{
  "arch": "preact_resnet",
  "model": "image classifier",
  "dataset": "drawings of small networks of dots and links",
  "train_examples": 97500,
  "image_size": 24,
  "crop_scale_min": 1,
  "horizontal_flip": true,
  "targets": ["dots"],
  "num_classes": 5,
  "norm": "batchnorm",
  "activation": "silu",
  "depths": [2, 4, 2],
  "kernel_size": 3,
  "stem": "deep",
  "avg_pool_shortcut": true,
  "widths": [96, 160, 288],
  "mixing": "cutmix",
  "label_smoothing": 0.1,
  "loss": "cross_entropy",
  "init": "torch_default",
  "residual_init": "none",
  "optimizer": "adamw",
  "lr": 0.0046,
  "beta1": 0.85,
  "beta2": 0.999,
  "eps": 1e-08,
  "grad_clip": 0.5,
  "steps": 40000,
  "batch_size": 128,
  "epochs": 52.5,
  "lr_schedule": "cosine",
  "final_lr_fraction": 0.1,
  "warmup_steps": 1200,
  "weight_decay": 0.02
}
Rows from block 5, named by matrix and row number. Rows with one number belong to one channel. Each number is 128 + 24 x the weight over its row's rms, rounded and kept within 0 to 255. All counts start at 0.
# convs0: first 3x3 conv (model.blocks.5.convs.0.weight, 160x160x3x3), inputs 18-23, a 3x3 kernel for each
# convs1: second 3x3 conv (model.blocks.5.convs.1.weight, 160x160x3x3, transposed), outputs 18-23, a 3x3 kernel for each
convs0.69 [112  98 110  85  95 106 128 135 146 105 147 141 119 125 124 130 132 104 110 131 142 139 159 152 142 141 126 122 101 105 129 114 122 154 161 155 114 145 165 114 133 157 116 132 114  91 126 141  91 138 151 108 156 124]
convs1.69 [101 100 100 105  99 116  93  98 128 117 150 166 142 154 153 157 143 122 115 108 138 132 116 132 161 150  93 112 120 121 137 138 149 104 134 134 103 131 130 109 111 119 121 132 136  96 107 119 103 119 139 137 140 125]
convs0.70 [135 158 144 130 150 135 103 148 134 120 116 110 165 144  99 118 117 104 129 139 162 115  97 178 108 107 126 146 122  99 129 125 136 133 160 145 121 123 120 121 114 115 107  85 102 179 165  85 139 145 115 140 138 123]
convs1.70 [131 141 157 152 111 105 132 104  96 126 107 113 131  97 161 134 112 129 127 121 121 145  68  83  76 124  95 150 132 170 146 110 127 135 113 112 153  99 129 141  78 100 166 131 115 173 133  98 167 110 108 125 105  93]
convs0.71 [143 167 180 158 170 162 137 155 134 122 109 117 125 137 148 127 153 159 125 124 119 141 127 122 117 122 142 124 115  99 149 148 115 142 149 112 135 107 122 143 120 125 145 127 129  90 106 117 100 129 139 102  89  98]
convs1.71 [ 89  85 117 100  98 126 111 127 135 136 141 127 105 141 121 112 140 121 120 130 136 146 131 145 137 130 143 129  95  94  94  62  40  83  39  49 176 153 109 153 137 130 139 137 140 169 139 100 157 143  99 131 120  95]
convs0.72 [100 113 129 119 140 137 115 119 121 155 167 177 132 138 151  67  84 113 153 153 132 135 120 138 129 107 122 130  78  71 172 142 104 158 163 145 136  82 112 140 136 158  91 105 131  99  84 124  81 107 139 114 137 110]
convs1.72 [135 139 105 132 109  91 141 121 111 110 127 122 129 120 114 108 118  97 140 129 143 134 110 119 134 125 112 137 140 140 109 118 141  87  98  91 164 132  97 140 121 114 116 115 117 156 123  84 166 145  91 162 135  89]
convs0.73 [145 118 129 107 129 130 122 146 127 104 104 115 120 131 174 131 177 218 124 132 128 121 150 152 118 142 127 152 159 175 146 152 154 116 136 142 141 123 126 127 107  80 141 139 107 138 123 120 111  97 105 124 120 123]
convs1.73 [ 85 127 135  99 133 169 110 130 146 151 128 129 132 123 125 109 107 110 105 132 157 132 140 127 136 100 114 167 152 166 161 163 165 168 174 170 132 102 134 114 127 131 134 143 144 129 125 125 116 134 128  97 112 125]
convs0.74 [138 145 117 137 153 142 106 142 163 172 109 175 155 141 156 135 106 169 119  87  94 116  74  92 148  86 114 130 122 110 122 140 117 137 151 138  90  90 108 107 101 133 117 123 125 124 106 119 154 127 148 126 131 135]
convs1.74 [160 125 103 181 134 129 157 132 141 126 116 152 135 130 162 127 140 132 119 117 120  92 128 117  74 134  74 154 166 165 170 171 165 153 137 127 118 129 144 109 156 152 143 164 137 142 131 112 116 121  93  95 110  93]
convs0.75 [114 106 154  93 112 164  85 140 133 145 148 102 147 142 129 117 137 145 170  86 120 151 118 142 111 128  93 107 136 139 105 123 168 103 140 162 125  81 116 137  98  95 155 111  88 125 126 175 103 129 146 121 149 163]
convs1.75 [133 109 113 150 143  93 149 156  92  88 141 113  89 117 105 109 139 115 106 149 102 105 178  81  41 108 115  96 141 141  68 120 139  36  96 136  42 126 127  88 121 115 110 128  87 108 138 138  98 106 130  74 100 147]
convs0.76 [103 117 103 144 152 139  77 108 101 134 141 134 132 151 122 104 120 124 165 151 166 169 159 184 158 174 165 124 139 128 116 142 154 111 128 125 144 119 133 142 103 128 141 109 124 179 153 135 165 159 150 171 150 161]
convs1.76 [117 112 149 109 126 143 127 135 120 132 117 117 116 115 137 106 120 118 115 109 118 120 139  66  31  89  77 136 116 118 109 104 107 101 111 116  67  94 120  94 114 122 135 134 105 158 143 128 143 143 133 102 122 119]
convs0.77 [149 118  97 160 137 114 149 121 101  93 134 110 109 156 109 110 128  88  95 150 144 123 131 103 123  81 101 124 101 100 135 132 120 151 149 131 103 140 170  98 128 172 129 164 145 119 161 177  97 178 144 140 136  83]
convs1.77 [122 106 112  96 120 115  83  80 118 100 121 145 116  99 113 136  91 102  38 112  98 149 135 117 188 162 102 130 135 125 145 128 124 131 144 149 110 125 122 127  99 120 122  96 145 108 129 146  82 117 112 130 112 118]
convs0.78 [112 111 104 123 138 129  84 116 105 137 131 108 121 133 121 137 133 116 163 128 153 163 140 153 162 153 141 109 135 149 100 137 174  99 130 156 148 117 143 143 118 150 161 119 122 154 149 167 150 151 173 162 161 162]
convs1.78 [117 114 142 114 125 144 117 136 120 126 141 105 110 118 123  91 119 101  89 101 103  97 138  83  66 101  80 104 134 122  64 109 112  49 107 117  30  91 123  76 109 127 112 107  91 138 142 146 130 152 152  93 136 132]
convs0.79 [103  97 128 138 140 154 128 150 131  97 128 138 110 129 112 139 130 130 165 129 120 135 103 123 125 129 133 114  98 125 133 110 144 133 138 155 167 132 136 121 118 159 113 100 140 124  84 111  88  86 142 115 152 160]
convs1.79 [ 60  80 102  89 105 124 113 141 149 153 167 130 142 154 143 121 121 124 163 153 124 126 138 107 112 130  84  77 101 108  95 129 142 100 130 126  52  81  84  91 117 124 135 151  98 109 117 102 146 147 136 126 157 154]
convs0.80 [118 113  89 125 123 107 137 118 142  99 138 141 126 135 110 119 130  96 130 157 126 128 133 146 116 121 136 122 103  93 135 140 120 146 159 145 103 156 180  87 128 174 105 129 138 111 147 158 120 145 147 118 130  99]
convs1.80 [115 118  84 121 113 109  81  86 129 116 100 146 118 124 149 151 134 168 120  98  91 140 133 137 131 174 118 135 117 109 154 134 136 126 125 139 111 129 140  86 103 129  92 100 144 113 141 116 114 118 134 135 152 110]
convs0.81 [108 142 121 115 126 111 133 149 142 150 150 167 153 140  69 136 122 124  97  68 113  85 130 106 122 114 121 158 161 141 161 142 145 122 120 107 147 110 132  88 137 131  70 119 122 169 176 137 171 168 155 158 140 134]
convs1.81 [117 121 127 141 153 112 125 132  98 105  99 125 140 140 137 163 166 147 132 119 141  87  85  93 107  81 166 142 140 130 143 155 162 163 158 166 130 121 109  85  96 122  96 113 152 144 115 102  91  77  86  83  76  95]
convs0.82 [147 117 176 139 114  97 152 175 131 140 165 126 153 117 138 145 112 153 143 101  66 133 179 152 146 173  97 109 140 144 120 134 133 115 144 117 107 112 145  63 161 153  85 131 176 126 152 142 123 130 144 140 129 170]
convs1.82 [155 137 124  98  99 107 129 140 157 142 126 144 142 114 114 154 138 145  95 129 138 155 142 100 104 115 122 150 134 131 110 115 145 123 122 142 127 122 123 157 126 150 149 122 103 127 135 123 120 122 132 117 141 131]
convs0.83 [136 115  98 143 143 132  95 100  84 155 134 109 106 124 142  86 129 147 164 165 162 171 156 169 165 164 154 125 129 136 105 133 147  89 121 132 124  99 112 157 138 126 159 138 126 143 153 153 135 162 180 140 130 156]
convs1.83 [128 150 149 132 176 159 148 169 141 118 121 120 122 135 126 133 153 116 113 126 118 130 161 135  45  85  88 156 135 155 133 107 109 123 121 131  79 131 148 116 143 147 123 114 118 143 137 137 114 141 146  83 115 119]
convs0.84 [152  93  97 133 103 122 134 131 170 113 118 135 129 124 163 149 127 181  71  74 113 108 131 110 143 142 128 118 111 140 118 112 145 109 107 102 146 132 136 116 111  94 154 111 115 113 139 113 152 115 127 102 139 135]
convs1.84 [ 83  85 112 105 163 168 134 170 180 150 121 114 162 144 128 138 140 120  62 135 169 160 169 127 182  72 107 128 131 141 130 130 116 145 132 144  99 129 134 174 143 125 169 151 173 107 119 126 142 135 130 146 133 112]
convs0.85 [137 123 176 142 128 162 149 147 142 138 150  99 122 152 132 140 137 138 167 103 136 103 124 140 168 144  76 153 143 130 134 141 126 138 135 129 138 101  83 124 128 102 119 113  97 140 102 156 114 106 138 114 118 100]
convs1.85 [111  82  96 120 147 106 126 150  77 110 133 111 125 138 122 134  71  46 186 125  44 157  98  52 104  98 111 159 141 144 142 144 150 154 139 128 138 131  93 110 125 151  78 151 146 171 148 136 146 133 120 128 117 123]
convs0.86 [ 99  97  48 147 134 114 146 153 118 147 144 147 121 112 132 102 136 136 108 100 101 113 102 105 148 156 142 144 117  90 148 128 101 178 157 138 135 139 104 118 132 122  97 124 125 111 116  60 138 165  98 175 152 124]
convs1.86 [119 122 116  98 131 123 121 107  95 139 132 120 176 147 133 175 170 135 120  99 139 127  77  77 144 113  74 100  88  74 131 113 118 159 131 121 110  83  75 148 106  99 148 138 109 135  97  71 142 116 104 161 120 102]
convs0.87 [131 120 114 146 144 140 132 146 117  83 151 172 111 151 164  91 154 182 126 119 143 129 114 131 128 114 138 139  99 118 115 121 150 130 165 183 148 125 115 131 120  94 100 107 129 125  96 130  24  66 152  71 126 140]
convs1.87 [118 114  74 103 120 104 124 122 107  99  98 133 126 126 131  84 116 136 123 122 140 133 131 132 142 122 115 114 142 146 117 134 129  85 104  92 141 103  95 121 117 135  93 141 147 143  76  42 124  64  17  59  56  76]
convs0.88 [131 106  98 113 117 137 124 142 124 101 114  83  99 151 178  97 140 169 108  95  74 107 125 116 147 124 128 125  89 112 112 102 121 137 150 147 148 131 163 137 121  72 135 145 121 155 129 126 123 115 108 147 140 122]
convs1.88 [ 84 100 105  84 113 121 119 132 119 110 109 114 129 134 123 127 146 122 128 127 128 128 128 125 117 128 136 114 117 128 131 138 128 138 134 127 106  87 108  80 106 117 116 112 116 150 117 102 108 118 109  78  99 125]
convs0.89 [ 96 115  86 134 147 143 141 149 158 111 137 110 132 115  86 133 145 133 134  98 127  67  71  84 136 143 136 152 135  96 128 122 115 119 119 121 141 116 126 111 152 152 100 137 150 130 113  86 105 121 110 117 138 118]
convs1.89 [110 107 127 124 116 115 111 109 116 144 164 166 158 153 165 162 160 141 153 119 131 121  83  89 149 132 128  78  86  91 108 121 139 143 140 142 103  85  75 100  83 138 130 130 130 123 105  76 151 123 110 146 101 113]
convs0.90 [ 96  99 117  85  97 100 147 140 129 124 147 160 125 118 120 137 119  95 135 152 128 148 156 138 122 123 103 115 106 110 130 115 119 157 152 134 133 153 156 132 136 132 114 104  89 105 129 132 110 127 123 119 136 110]
convs1.90 [100  96 100 105  99 113 117 115 131 121 144 169 129 157 172 151 150 116 127  92  84 136 107 124 135 172 138  97 112 118 137 132 141 120 137 135  93 114 107 109 111 121 130 146 156 114 116 118 117 101 123 145 135 133]
convs0.91 [ 76  89  85 125 144 117 129 158 130 111 134 137 119 113 154  68  96 161 129  86 116 147 129 148 130 120 170 143 133 143 159 177 183 138 128 129 158 112 105 156 112  86 135 126 129 139 122 124 156 112 120 104  96 115]
convs1.91 [127 151 130  91 130 128 117 104 107  90  74 134  99 104 131 130 156 139 127  95  79  88 149 132  45  95 116 175 187 173 151 137 142 134 127 114 128  80 121 113  95 132 104 104 137 160 114 126 107 121 107  78 115 115]
convs0.92 [114 107  75 148 143 117  77 129 106 124 143 120 115 149 137 125 134 138 184 183 164 176 149 186 167 187 196 121 135 148 111 140 149 110 137 128 135 141 143 124 132 153 141 109 138 116 145 133 124 122 164 145 125 156]
convs1.92 [100 119 125  94 136 157 122 133 128 122 101 116 120 119 146 122 140 136  73 102 121 108 106  84  50  85  94 125 108 117 116 112 113 112 110 116  69 103 129  96 116 123 118 106  97 141 139 148 116 149 138  96 143 131]
convs0.93 [142 127 143 140 135 158 129 131 107 117 149  68 157 144 141  92 113 136  83 103  95  86 121 119 111  77 112  89  98 117 116 125 116 134 136 144 112 130 148  90 137 150  95 132 156 110 134 126 152 140 141 151 154 127]
convs1.93 [108 116 119 135 116 125 123  98 142 143 122 101 151 158 144 116 147 167 166 148 158 108 125 132 131 108 121 135 123 109 140 150 119  73  95 109 108  96 146 157 129 116 153 149 107 140 146 155 132 144 143 131 125 103]
convs0.94 [ 97 127 106 123 109 108 119 115 100  87 113 104 117 131 144 121  95 121  63  88  57 105 147 100 134  56 138 125 107 115 126 120 129 122 136 142 139 133 160 113  88 126 119 100 105  93 118 124 125 146 111 140 124 103]
convs1.94 [111 118  82  90 105  95  68  78 116 114 110 117 132 119  98 143 120 125 119  88 105 167 169 132 147 176 148 123 123 109 161 137 154 145 144 152 116 129 138 111 118 122 123 104 138 106 141 133 134 136 129 123 116 117]
convs0.95 [114 100  67 107  96 107 155 138  91 102  98  75 116 100 145 131 125 202 135 142 147 128 132 120 122 137 135 113 124 150  75  97 153  73 116 137 136 136 176 111  97 142 124 108 143 151  94 124  66  86 138  51 119 158]
convs1.95 [139 105 104 117 121 125 126 112  98 125 151 115 111 150 122 143 133 131 138 129 128 133 132 116 137 122 120  84 113  87  75 102 112  76  59  54 119 101 118 120 113 119 119 130 130 131  96  87 115  77  83 121 110 115]
convs0.96 [113  71 103 104 110 119 152 148 158 137 146  65 114 116  81 154 130 101 103 135 178 116 104 134 130  92 119 158 124 110 144 109 118 131 105 110 100  96 135 125 141 114 106 126  80  97  85  87 110 116  93 135 139 106]
convs1.96 [124 116 155 100  74 116 116 119 122 103 157 182 132 152 142 125 111  91  29  55 137  81  77  52 164 125  31 121 109 113 132 121 124 150 153 141  90  83  55 116  88  87 132 127 102 136 110  89 114 128 122 143 119 129]
convs0.97 [ 59  87 101  80 124 112 137 140 140  93 126 140 116 138 132 126 145 121 137 145 113 138 128 154 134 131 142 108 113 115 143 140 137 167 170 170 144 158 166 123 112 159 108  94 139  95 134 149 101 115 155  98 137 123]
convs1.97 [ 96 108  59 116 113  95  96 111 144 113 126 145 131 159 166 149 147 152 165 106  80 118 121 141 107 168 124  85  94  86 124 135 142 108 132 134  90 119 141  85 119 140 103 127 127 102 134 109 114 105 136 109 145 135]
convs0.98 [153 111  83 149 134 118 137 145 123 116 134 132 114 123 105 108 129 111 172 164 150 137 134 138 144 167 159 162 112 114 125 106 100 122 134 110  81 115 121  94 115 121  96 107 116 115  96 120  75  84 140 126 152 166]
convs1.98 [102 118 135 104 106 142 117 121 143 106 126 123 159 131 149 119 136 152 119 112 133 137 127 129 125 105 110 163 147 135 118 133 112  91 113  83  92 116 136 135 138 149 149 139 146 118 112 104 107 114  84 136 121  85]
convs0.99 [147 107 136 142 127 140 154 137 135 137 131 131 145 117 103 116  99  91 112 130 118 154 132 125 113  94 105 105  80  95  93 127 134 125 137 129 121 153 142 122 141 134 142 165 134 124 153 120 130 160 117  96 105  91]
convs1.99 [138 137 101 135 120  89 100  75 126 114  92 137 100  94 115 146 112 119 115  90  94 150 117 129 133 147 135 143 146 133 151 141 146 142 139 139 142 141 163 133 120 124 109 135 157 101 116 145 111 131 134 133 139 110]
convs0.100 [148 142 132 127 100 129 104 123 130 142 151  87 162 144 129 129 116 148 166 144 110 138 139 136 119  98 103  81 103 101 137 124  93 151 140 121  76  87 143 113 129 144 138 135 145  97 130 116 151 142 117 145 111 105]
convs1.100 [143 136 141 121 122 130 118 125 143 153 111 112 109 134 128 115 107 120 156 115 117 149 110 130 133 128 150 153 157 152 133 124  97  82  56  91 135 125 135 173 136 142 156 133  99 141 158 162 141 156 181 152 140 138]
convs0.101 [130 114 127 118 115 110 125 115 139 143 125 163 134 123 165 138 108 147  79  48  41 133 126 127 138  90 119 159 143 130 134 149 132 127 136 135  94 120 165 103 119 137 115 116 125  76 109 116 108 140 150  89 117 113]
convs1.101 [145 125  98 138 107  97 138 128 128 113 108 117 127 126 137 160 148 127 132 119  93 122 156 156  90 128 140 139 141 143 125 120 149 142 136 153 119 133 125 110 128 131 118 136 141  99  86 114 129 131  97 124 127  98]
convs0.102 [167 112 140 139  79 151 122 151 220  85 110 150 124 121 141 156 128 158 103 134  94 136 151 132 161 169 140  99  88 115 120 103 115 130 124 110 133 157 152 129 144 113 135  93 128 122 158 113 134 127 136 115 128 136]
convs1.102 [134 103 103 123 131 132 125 134 150 134 115 142 127 118 145 126 120 116 103 155 141 185 167 133 161  49 108 135 115 123 142 133 121 150 134 107 119 149 152 152 147 151 167 173 197 130 115 110 127 119 116 123  98 124]
convs0.103 [169 132 135 150 108 168 124 124 195  96 111 134 101 102 129 131 132  99 109  92  41 130 126 126 153 159 110 112 100 129 123 122 127 126 135 120 137 167 119 138 150 151 133 118 122 115 126 121 146 147 144 124 153 110]
convs1.103 [105 121 131 140 126 142 159 139 153  99 104  98 119 108  80 131 105 100 119 164 157 180 146 158 162  84 136 138 108 104 137 128 113 157 158 130 137 144 118 151 144 160 158 175 163 138 102  99 135 127 125 118 102 116]
convs0.104 [185 144 139 118 117 148 110 159 160  99 138 112 137 111 126 142 104 164 126 117 111 112 115 110 115 135 154 110 115 126 127 107 111  91 136 135 167 145 131 151 114  95 131 124  90 166 153 129 116  96 125  90  99 143]
convs1.104 [ 81 118  86 117 129  89 125 107 106 132 125 123 133 130 133 119 116 104 132 126 149 147 135 135 117 111 106 100 125 120 112 113 107  90  84  97  72 108 122 126 122 130 115 107 126  70  62  45  70  88 105 106 130 147]
convs0.105 [132 143 121 152 140 104 172 147 117 134 118 149 108 157 126 136 188 136  79  50  81 114 111 115 124  86 155 121  96 128 118 145 133 111 117 111 123 113 181 105  95 138 131 141 112 143 126 114 130 130 128 128 140 153]
convs1.105 [118 135 140 110 123 137 110 113 114 149 148  90 106 139 117 133 120 109 147 102  72 104 159 152  38  75 164 113 138 129 115 114 139 134 129 145 122 112  78 134 107 111 135 111 101 126 129 151 151 134 133 109 107 109]
convs0.106 [125 142 117 125 125 103 140 153 147 149 135 147 150 116  53 132 111  85  94  81 133  73  93 105 137 104 105 154 133  96 145 127 120 111  99  89 117  96 112  95 130 135  88 115 133 125 118 112 117 116 109 119 116 121]
convs1.106 [118 129 140 133 146 123 122 112  93 109 107 130 137 122 136 158 146 136 120 100 154 101  71  94 131  88 147 123 132 115 123 150 155 156 153 156 136 107  93 102 100 115 102 110 136 126 111 100 110 112 121 109 104 109]
convs0.107 [ 87 123 121 108 130 135 126 163 157 143 154 193 120 125 103 132 119 139 115  61 133  76  94  96 156 114  92 160 145 130 146 114 114 151 118  96 134 113 121  60 114 124  81 134 118 138 154 134 129 159 156 133 130 120]
convs1.107 [130 149 152 130 160 144 145 146 103 119 103 117 128 111 137 145 127 138 144 112 166 130 115 129 120  82 164 133 115 125 127 136 139 141 150 157 136 113 103 106 110 116 105 110 138 123 127 110 112 114 114  83  93 105]
convs0.108 [129 102  92 143 111 114 115 131 121 131 151 130 138 141 129  94 142 160 123 118 116 145 119 169 164 167 170 147 139 118 137 132 138 127 134 115 143 130  99 139 118  96 141 112  96 148 168 118 142 151 129 160 127 152]
convs1.108 [144 142 137 145 143 122 127 120  93 141 105 125 124 112 138 133 128 126 105 106 100 136 131  76  43  59  78 172 145 154 142 111 120 112  84  87 131  94 115 140  93 105 151 140 118 161 121 118 146 131 115 123 120 117]
convs0.109 [ 86  99  72  91 131 136  88 126 146 121 144 115 152 161 160 138 136 118  84  95 107 115 143 150 140 119 160 154 138 119 159 156 143 139 145 153 133 118 149 137 120 140 156 150 150  87 130 159 102 162 162 120 144 114]
convs1.109 [118 106 101  85 107 129 104 143 176 126 120 105 117 131 117 163 145 115 108 104 118 154 162 118 145 155 122 111 120 122 116 103 115 114 115 125  99 113 136 117 118 157 115 112 152 102  84 121  92 101 128 108 110 121]
convs0.110 [141 141 145 156 117 160 164 134 141 149 162 145 154 140  80 151 110  69  94  56  44  87  96 112 103  95 118 152 133 161 119 137 134 136 128 132 144 130 158 130 135 170 139 140 158 121 108 126 106 125 152 109 124 160]
convs1.110 [146 150 154 164 140 156 144 139 108 140 106 108 122 114 160 131 102 114 186 130 107 157 112  84 105 104 152 152 119 132 113 128 127 126 130 135 160 104 129 146  96 106  89  78 150 111 119 123 121 114  79 126 112 114]
convs0.111 [ 69  77  69  53  65  67 123 112  67  94 100  93  96 117  93 139 132 105 122 119 107 141 139 104 147 148 131  86  97 130 128 125 143 165 161 147 108 111 119  85  81  74 103 121 100 145 141 119 143 154 126 117 133 102]
convs1.111 [101 120 109  87 124  94  78 111  92 141 132 118 129 126 117 127 105  83 107 120 105 139 123 112 150 124 112 114  96  73 115 106  88 113 116 106  86  89 125 111 100 128 160 149 162 135 123 143 121 115 144 116 125 160]
convs0.112 [130 164 164 159 173 139  99 107  94 176 157 210 141 172 201 112  94  73 143 134 146 133 116 149 143 136 147 136 148  98 117 155 139 116 125 130 130  68  44 150 101 113 115 132 124  80  65 142  82 119 133 115 117 112]
convs1.112 [ 81 162 122 166 205 170 160 173 107  90  94 118 140 153 117 107 102 114 134 111 120 119 112 119 122 154 112 165 136 149 160 139 158 148 137 124 153 118  70 141  94 117  87  75 122 151 144 102 156 134  87 141 101  75]
convs0.113 [154  97 127 139 129 139 123 138 134 105 134 127 137 150 160 131 134 113 135 140 133 151 155 172 150  98 124 119 118  88 121 112 103 131 107 109 120 172 182 145 158 159 177 183 164  95 143 156  85 155 141  85 122 121]
convs1.113 [118 102  88 111  94  89 114 123 118 109 107 117  93 107 103 132 121  94  88  89 133 136 113 104 120 120 122 132 135 156 142 122 145 146 142 143 102 102 125 122 119 141 123 132 137 120 103 144 110 129 133 126 113 110]
convs0.114 [134 138 124 112 142 144 141 182 148  95 146  97 100 123 184 100 138 183 122 130 132  91 118 146 161 141 148 140 123 124 133 113 117  84 125 123 159 122 116 158 121  95 159 149 128 162 160 152 100 104 146  77  84 161]
convs1.114 [ 63 110 104  91 114  92 133 116 116 112 126 111 116 135 128 111 123 111 115 122 138 140 129 131 132 107 114 110 122 128 114 110  99  94  86 103  91 117 113 102 132 135 122 126 138 116  61  51  66  85  87  96  99 137]
convs0.115 [121 127 108 109 123  91 152 131 128 146 133 160 156 131 144 150 127 117 147 139 104 149 130 134 128  95 118 124 124 120 123 133 123 142 151 149 131 146 149 133 129 141 142 131 121 130 162 158 120 142 135 108 124 103]
convs1.115 [128 118  98 128 117  94 107  91 115 110  87 120 102 119 129 143 144 134 131  79  24 121 127 139  91 157 174 114 119 120 129 126 139 125 125 146 116 117 109 103  92 111 107 132 146 112 112 134 130  99 109 142 123 122]
convs0.116 [ 91  92 121  91 117 115 130 155 151 165 159 176 142 130 137 143 145 136  92  80 108 121 105 117 167 120  88 136 126 142 116 130 147 131 162 147 107 125 163  98 124 154  95 128 138  83 133 148 110 143 149 168 150 102]
convs1.116 [117 115 103 134 138 117 119 117 133  95 121 141 191 139 147 166 147 141  98 131 157 139 106 123 144 109  84 141 129 134 133 122 148 105 115 138  94 116 135 100 114 109 168 157 115 114  92  99  88  98 101 125 105 111]
convs0.117 [145 135 141 168 146 169 114 120 149  92 101  97 123 118 138 118 127 137  94 129 140  73 116 148 163 139 136 154 131 123 118 133 144 114 118 146 149 150 171 106 112 153 127 103 129 143 107 112 102  89  99 135 110 119]
convs1.117 [ 92 112 103 108 136 144 149 154 154 137 117 152 148 137 123  97 116 127  81 109 144 147 133 110  90 103 100 143 130 166 129 146 139 156 161 158 128 115 146 134 146 136 118 132 132 135 130 164 133 170 174 115 116 111]
convs0.118 [124 144 129 139 159 123 143 144 100 133 107  94 137 135 111 149 154 144 132 107 105 142 138 173 135 160 161 146 116 136 122 118 125 103 125 124 113 151 171  99 134 138 139 153 122 115 141 135 106 106 134 122 123 147]
convs1.118 [155 158 155 164 150 141 157 140 119 137 102 124 139 114 151 171 153 166 127 153 110 103  92 151  99 104 160 125 110 109 125 100  89 123 108 102 173 147 131 173 116 147 169 102 125 122 127 117 119 132  99 125 112 113]
convs0.119 [104  97 102 143 137 133  97 117  95 123 131 127 132 152 121 153 129 110 154 136 150 166 117 133 139 114 113 107 119 130  93 113 159 112 133 152 144 119 143 116 114 150 136 108 120 147 130 125 144 139 138 156 152 138]
convs1.119 [ 86  91 116 116 112 127 138 151 145 131 144 121 130 130 146 102 120 125 126 127 117 121 122  76  60 112  86  86 111 103  81 106 116  77 121 123  35  70 103  80  92 118 120 122  87 132 129 121 141 146 141 109 146 141]
convs0.120 [169 119 111 157 122 110 162 125 128 115 133 122 118 127 132 139 139 108 110 131 112 128 140 135 148 108 151 152 145 113 142 142 129 141 149 141  87 119 165  89 132 162 138 165 139  94 130 155 112 163 149 108 132 113]
convs1.120 [122 119 117 106 118 111  96  92 124 102  84 102 119 103  80 141 103  91 108 126 106 151 132 121 148 150 148 140 132 135 132 123 123 151 143 159 121 148 139 128 118 104 104  75 112  71 112 154 121 146 125 153 110  97]
convs0.121 [ 70  96  82  88 130 110 120 133 131  90 124 136 110 159 144 129 167 131 137 146 127 144 140 145 160 171 155 117 109  90 143 136 119 153 157 147 146 164 174 119 115 171 105 107 138  90 118 134  98 107 144 113 132 118]
convs1.121 [ 94  95  63 120 118 109 109 134 156 107 117 141 148 174 171 152 156 169 146 133 104 111 129 136 124 166  87 107  91  95 136 128 130 120 128 123 104 118 137  87 122 142 102 124 123 109 142 102 120 123 139 119 147 116]
convs0.122 [133 123 139 148 122 143 137 131 135 135 128  96 122 171 112 112 168 148 138 112 141 103 140 126 114 133  95 122 156 115 114 132 136  90 132 142 108 115 160  94 107 129 118 118 109 167 147 146 128 147 144 119 128 101]
convs1.122 [145  87 116 151 115 143 145 111 140 114 169 135 173 173 121 128 129 122 176 111 134  94 148 167  65 138 134 118 129 127 136 120 130 101 115 131 124 132 170 115 101 161 117 124 151 153 152 162 124 120 151 116 115 143]
convs0.123 [111 122 140 146 134 157 142 162 169  88 129 151  88 135 162 112 151 138  74 107  87 104 107 106 148 152 143 122 139 125 143 142 123 143 116  98 139 151 134 147 137 132 171 150 130 163 159 143 155 135 128 128 116  97]
convs1.123 [121 152 126 154 158 147 129 132 144  91  93 134 134 130 148 108 148 150  99 124 118 134 125 103 113  94  41 155 131 137 140 115 127 123 136 126 162 120 120 134 116 135 106  79 125 150 125 103 130 123 113 105 105  84]
convs0.124 [105 127 133 132 165 143 138 177 128  90 146 109 110 157 154 100 197 182 152 123 136 140 133 127 170 123 139 166 108 180 144 125 162 142 129 161 148  81 101 157  85  95 172  96 127 137 128 139 142 110 125 168 120 156]
convs1.124 [ 90 117 133  83 129 139  91 130 131 137 136  94 119 129 102  90 123 117 100  85 122 112 111 101 108  85 102 133 140 149 118 141 143 102 117 117  51  75 111  91 111 125 114 116 120 123 108 102 121 134 126 111 117 104]
convs0.125 [108 109 104 122 126 108 139 138 121 116 110  86  98 128 140  99 141 154 139 142 129 126 132 130 130 121 161  90  21  70 127  53 110 139 155 149 142 139 149 116 109 126  82 111 142 119 119 112  77  88 130  87 124 130]
convs1.125 [124 106 109 135 117 124 129 134 103 124 126 104 131 137 114 137 130 124 135 128 116 138 146 125 138 149 127  94 116 114  78  95  50  35  68  25 147 115 130 110 120 148 124 136 149 149 110  90 118 113 122 108 123 136]
convs0.126 [120 139 147  92 111 125 107 113 136 130  86 105  97 100 130 106  95  95 144 135 122 126 105 122 130 109  94 154 149 138 140 160 170 144 161 172 104 120 109 121 133 122  93 105  95 160 181 198 131 161 174 129 141 129]
convs1.126 [141 112 140 130 122 123 103  96  72 141 133 117 108 119 110 143 134 132 188 158  92 174 117  81 124  75 135 125 135 152 116 141 160  85 105 133 144 120 126 125 139 157  94 116 146 136 131 154 133 103 139  90  90 152]
convs0.127 [ 98 107 141 126 120 141 125 115 147 107 126 151 134 138 173 112 113 140 157 135 126 150 121 147 133 117 175 149 150 129 156 151 136 154 142 129 129 108 144 133 121 145 159 127 156 121 157 156 121 126 182 115  95 146]
convs1.127 [131 141  84 121 146  84 141 148 109 105 106 128 102 122 131 150 151 144 155 107  44  93 124  93  40  69 145 144 143 145 124 108 135 129 120 123 100 115 127  98 127 118 111 131 130 128 125 132 103 124  95 112 151 106]
convs0.128 [117 108 116 144 150 141 117 162 130 130 148 121 133 155 124 159 147 154 169 142 149 188 122 143 131 117  92 109 131 141  91 124 152 100 126 121 108 122 128  89 113 155 120  91 135 112 130 128 118 115 136 125 140 149]
convs1.128 [105 110  98 111 123 103 122 152 134 105 128 127  97 112 137 104 133 156  66 117 106  64  98  77  16  65  93 113 124 129  96 123 131  92 118 124  59  93 128  60  90 108  82 109  78 116 134 138 112 132 134  95 133 149]